A small contrastive image-text model, trained from scratch: text encoder layers 7, trained on rendered scenes of coloured solids on a plain floor.
Rows from block 9 of the image encoder of a small contrastive image-text model, named by matrix and row number. Rows with one number belong to one neuron. Each number is 128 + 32 x the weight over its row's rms, rounded and kept within 0 to 255. All counts start at 0.
Before each neuron's rows are labels from the 100 images, of 14848, where the neuron reaches its highest value: "peak on" is the class under the peak. Only what is clearly more common there than usual is listed. The data: rendered scenes of coloured solids on a plain floor.
# fc1: MLP up (encoder.blocks.9.mlp.fc1.weight, 1536x384), inputs 154-230
# fc2: MLP down (encoder.blocks.9.mlp.fc2.weight, 384x1536, transposed), outputs 154-230

peak on: disc
fc1.251 [  0 127 126 140 107 133 138  78 188 143 153 172 135 129 145  92 139 123 104 128  81 131 150 101 140  99 183 126 121 128 125 130 147  67 112 124 162 141  83 145  93 121 104 149 201 125 153 101 142 141 109  61 126 173 101 159 132 114 121 164  79 111 122 131 115 103 128  87 181 131 154  89 111 100 157 112 126]
fc2.251 [ 34 154 138 120 119 106 140  93 145  66 137 194 154 138 117 111  37 114 101  80 118 165 170 147  64 138 173 140  90 123 135 174  91 166 129 148 116 128 132 138 134 109 231  77 166 150 178  97  98 121 145  82 114 181 100 153 179 146 123 112 130 116 176 125 109 150 102 110 131 105 144 109 170 111 105 105  98]

peak on: cog
fc1.734 [179 135 176 158  84 122 122 175 134 176 131 108 128 115 156 103 128 162 120 103 103 145  72  93 127  95 178  88 134 128 141 116 151 115 105 113  95  68  78 172 136 125  93 189 140 156 162 149 116 154 123 143 106  96  87 140  93 111 178 124 130 129  91 168 141  71 196 109  92  94 102 125 120 127 129 176 128]
fc2.734 [154  93 220 160 128 148 124 167 149  89  96 113 127 149 148 136 106  85 115  83 108  72  49  93 172 171 122 128 118 125 153 108 158 149 139 127 138 120 151 135 113 123  71 177 170 105 103  64  94 103 149 116  98 165 104  76 107 128 103  75 130 172  97 106 109  95 165 106 139 110 102 141 173 135 122 163  76]

peak on: torus
fc1.149 [ 68 116  76 115 100 176 149 103 144 157 158  55 117 109 121 168 121 120 117 111 128 139 121 134  88 127 100 132  71 149  96 172  95 120 116  79  98 154 147 131  99 187 102 159 160 139 152 147  90 140 121 110 138 167 131 104 207 120  89 165 119 109 135 156 114  89 123 137 146 100  74 157 168  98 113 139  86]
fc2.149 [ 97 157  96 102 110 145 145 148 150 110 139 118 110 147 156  78 123 105 144 134 141 138 108 129 129 116 121 145 109 124 123 153 134 133 105 129  81  85 180 148 140 121  67 176 174 170 131 155  73 158 103 145 175 148 136 153 100  67 159 162 157 117 164 162 115 165  84 114  97 125  86 123 143 108  97 170 116]

peak on: dome
fc1.387 [157 185 125 148 111 155 146 166 115 122  68 180 123 167 158 123 148 148 124  99 149 141 148 170 129 182 134  96 136 103 129 145 136 121 112 117 143 135 122 158 161 130 127 134  77 119 143  90 130 138 116 132 100  83 132  83  46 119 106  91 102  83 149  91 208  59 184 112 146 108  57 182 168 133 126 157  94]
fc2.387 [184 139 152 130 126 133 107 108 156 165  64 207 166  93 114 141 137 132 124  74 106 171 130 168  99 134 131 131 130 128 141 151 116  92 180 137 127 109  59 175  99 127 164 127 122  97 168 155  88 108 146 136 156 113 128 114 168 116 107 100 119 143 123 121 189 104 109 127  96 132 114 201 130 135 104 167 127]

peak on: cylinder
fc1.477 [160 158 138 148 128  95 149 133 116 106 150 166 158 132  68 108  57 115 104 111 124  89 134 160 114 118 180 128 173  97 134 138 148 164 178 140 150 134 151 154 121 136 124 117 133 116 118  97 152 107 139 147 116 148 104 138  96 150 182 175  97 153 131 226 121 129 211 171 147 133 151 162 139  77 127  78 166]
fc2.477 [110 103 116 121 103 130 119 108 163 148 106  83 116 161  64  78 105 114 139 119 210 129 137  97  27 185 105 175 106 114  86 180 140 150 147 140 119 136 117 130  89 122 106 107 125  92 161 129  57 127 158 122 115 200 107  80 112 155 110 111 106 107  78  81 144 154 124 109 158  86  94 146 184 147 149 109 161]

peak on: bumpy ball
fc1.547 [123 106 133 129 169 136 116 146  97 116 147 171 109  84  91 168 110  99 147 177 146 139 115 130 123 140 104  95 117 108 148 150 102 128  89 140  56 166 146  88 127 108 106 115  66 121 124 160 176 148 157 149 117 132  67 142 118 179 133 140 167  65  81 105 126 121 137  73  95 170 150 138 169  25  99 150  44]
fc2.547 [142 144 160 139 135  72 107 201  93 108  85 152  99  88  64 122  99 112  80  96 142 198 137 124 167 133  38 224 152 118 142 155 150 104 152 113  93 102 168 136 128 103 104 137 132 122 134 176 162 166  94 139 143 157  88 143  81 134 130 186 180  44 140 146  87 115  81 116 103 181 116 137 105  96 100 145 135]

peak on: spring
fc1.433 [169  85 104 154 139 122 142 107  72 124 111 154 135 180 105 137 145 125 145 106 137 143 122 132 147 114 133  47 168  97 117  95 152 130 169 139  70 166  42  87  99  92  95 141 106 110 131 163 197 136 105 143 109 156  99  95  53  87 157  87 182 142 183 131 135 154 110 168 162 138 118 118 130 126 141 126  97]
fc2.433 [119  91 185 147 126 119 124  96 145 117 123 131 100 154 138 123 148 115 148 145 136 102 184 144  97 113 187 136 144 128  60 111 107 152 130 138 127 140  99 191  60 117  64 115 128 114  87 182 170 111 184 102 132 125  95  81 102 113 123 127 153 130 116 151 126 136 140 165  82 109 123 107 187 188 102  97 115]

peak on: cog
fc1.714 [103  86  96 130 127 152  75 175 125 128 165 115 125 174 110 122 136  97  89 148 125  92 111 188  59 157 105 113 175 157 143  80 169  74 140 112 146  86 121 153 154 170 179  87 126  73 121  87 118  59 131 131 161 174  51 124 188 124 122 164 112 130 158 161 114 120 136  75 123 132  72 127 170 106 186 137 150]
fc2.714 [174 128  99 168 101 102 162 101  97 129 111 101 167 110 135 139 110  85 133 129 129  89 171 116 189 145  96 107 173 139  90 147 174 202 172 160  94  91 100 160 162 147 110 124  87  61 113  93 134  96 113 209 115 176 104 156 117 139 165 132 154  95  76 134 116 146 112 176 124  81 104 108  84 133 126 128 141]

peak on: cog
fc1.587 [ 79 131 175 134  93 117 130  78 174 181 157 181 145 104  74 142 155 134 119 116 135  91  82 126  82 136  97 130  98 127 141 108 115 166 154 153 113 123 159  95 140 123  77  90 143  90 165 164 152 108 169 137 170  91  60 122 111 135 144 130 146  95 113 166 136  88 144 121 127  95 132 104 147 145 104 157 117]
fc2.587 [145 161 168 119  88 140 184 169 144 171 112 115 165  98 104 142 124 124 123 110 114 152 151  71 119 108 100 154 128 139 138 147 145 117 134 124 138 112 163 135 156 113 136 122 106 137 103 122 110 120 100 187 180  83  99 120  52 136 109 146 188  79  99 110 143  77 168 160 160 143  87  89 169 110  89  96 108]

peak on: bumpy ball
fc1.304 [106 137 171 123 166 158 130  91 121  95 195 137 102  83  99 159 137 121 166  98 147 120 177 160 149 144 114  80 128  97 168 137 104 103 102  70 104  95 164  95 123  97 124  97 132 101 140 142 172 138 139 175 139 156 125 116 157 122 132 175 138 107 105 127 131 161 170  92  72 155 194 107 120  58 119  96 113]
fc2.304 [ 83 117  87 140 166  85 157 132  81 185  84 104 133 107  88 119 112 148 142 124 161 172 174 136 185 126 111 177 117  95 126 114 139 102 115 121 103 109 151 139 112  80 116 100 129 158 127 185 173 132 102 159 116 129  64 132  99 123 175 103 102 116  97 116 143 143 119  79  85 170 119 130 144  86 132 134 133]

peak on: hexagonal prism
fc1.29 [135 173 130 141 123 106 105  80 139 170 207 140 106 110 135 144 159 113 149  95 160 108 135 164  83 103 112 101 207 125 167 118 151 122 150  79 135 140 147 188 153 128 145 139 147 123  77 105 134 135 111 109 100 186 139 145  92 163 137 133 111 121 132 130 149 140 153 118 149 164  58  92 146 125 165 137 143]
fc2.29 [133 144 145 158 111 143 115 123 130 153 109 171  91 139 127 158  98 150 114 112 198 122 145 172 104  89 136 142 182 127 105  85 129 138 158  72 147 142 141 118 103 193 109 169 139 163 140 119 122 162 111  88 145 145 116 117 100 137 108  81 108 186 156 132  98 153 149  68  78 125 137 132 140  84 105  82 128]

peak on: tube
fc1.607 [162 117 101  82 142 178 122 118 183 136 146 116 126  82 119 155 121 157  82 130 119 171 122 155 157 127 123 143  94 101 123 141  79 126  67  93 128 115 189 132 153 125  88 120  94 108  90  97 175 100 120 137 149 140 156 134  97 131 124 164 109  69  99  92  89 102 104 125 144  77 151 130 153 112 167  47 132]
fc2.607 [115 121 108 115 124 140 110 105 148 112 177 145  85  60 153 149 157 155 140 149 130 181 131 189 129 104  85 145  72 134 106 128 111 149 123 156 195 127 126 147 145 140 141 103 100  80  94 131 109 201 126 190 101 125 201 123 132  76 110 191 116 116 101  18  75 128 138 109 136 159 178 173 123 149 146 116 117]

peak on: bumpy ball
fc1.254 [105 115 132  80 128  81 150 121 107  82 143  94  94 121 132 129 161 114 129 127 112 106 138 147 144  80  93  85 194 125 136 190 155 115  96 134 131 147  66 127  67 107 130 106 154  80 131 124 209  91 183 134 110 164 139 153  95 116 120 156 166 164 201 132 126 135 137 144 126 151 177  87 116  81 135 127 151]
fc2.254 [117 107 123 109 143 124 107 119 151  72 149  96  98 154  90  53 138 129 164 121 138 149 124 138 156 116 158 111 135 197 127 175 115 123  94 160 116 111 146 121  61 105  82 168 147 171 120 137 110  84  78  76  86 201  97 109  63 136  93 125  99 130 161 126 176 148  79 138 151 107 121 142 109  96 124 154 161]

peak on: dome
fc1.558 [164 154 175 158 193 149 146  97 142 140 113 145 111 113 162 142  99 131 123 114 155 121 101  98 122 124 110  96 141 110 239 108 129 168 150 116 180 150  41  99 122 114 116 115 107 152  97  97 182 106 142 164 125 162 144 151  76 173  91  94 104  68  78 151 112 124 132 151 123 156  94 102 152 116 142  85  74]
fc2.558 [109 130 125 136 146 130 127  96 112  98 106 206 140 195 125 125  70  77 123 153 154 141  61 106 109 158 128  94 203 113 118  69 122 203 110  80  80 137  84 124 154 127 133 156 132 142 129 137 158 143 131  62 160 119 109 163 159 135 155 149 128 114 111 133  98 131 109 132 179 100 142 163 215 152 132 124  81]

peak on: bowl
fc1.59 [ 74  76 109  85 112  88 117 159  83 160 146 133 138 133 135 140 123 185 125 177 138  92  90  91 144 204 131 104 143 171 130 198 100 162  84 137 144 124 181  84  79 142  99 165 148 169 164 118 145 167 127 127  76 187 186 187 200 154 159 130  90 110 121 136  82 129  97  83 141 171 174 167  73  95 128 112 142]
fc2.59 [ 29  86 115 116 207 108 142 105  77 148 103  65 121 137 137 123 185 105 103 172  89  61 145 128  98 137 132 126  88 202 137 184 119 120  61 151 133 199 183 149 123 135  96  99 153 202 131 131 152 146  68 133  76 129 116 152  95  89 125 135 143  74 102  97  70 161 131 130 108 171 140 170 139 163 139 146  87]

peak on: tube
fc1.240 [106 165  94 135 175 116  84 135  66 175 140 151 120 135 155 172 148  83  42 171 205 109 146 146 152  72 113  54 102 165 128  97 187 113 110 125 124 130 168 115 163 118 128 126 126 133 103 163 199 129 124 125 138 141 132 142  69 116  96 128  81  94 105 111 140  96 162 117  81 125 186 171 132 132 126 125 127]
fc2.240 [127 108 119 147 198 137 124  79 171 168 120 149 136 109 136 106 157 160 131 145 147 124 110 109 139  88 102 136  82 183 176 151  90 155 185 144 125 103 149 123 127  95 125 141 126 167 134 105 182 110 143 100 134 111 107  85 108 101  60 153 155  84 156 135 121 132 135  93  97 151 159 149  83  85  90 130 119]

peak on: cube
fc1.114 [123  97 145 170  95 105 141 146 152 115 171 129 166 101 104  89  82 148 135  79 134 100 120 187  88 114 127 119 119 118 149 105  92 194 152  93 148 125 129 143  70 142 125 102 102  97 125 126 159 124  52 158 135 114 141 127 131 161 140 158 184 118 133 121 114  67 245  66 129 117 127 116 154 119  95 140  64]
fc2.114 [114 141 114 136 105 155 190 175 143 106 109  93 187 156  92 184 138 108 174 105 153 116  96 178  49 132 180 136  70 174 106 149 152  96 103 164 133 108 151 162 143 172 118 140 193 173 146 167  95 118 121 134 149 110 135 104 102  76 159 120 102 162 148 161 140 122 130  84 113 160 118 126 129 138 132 112 148]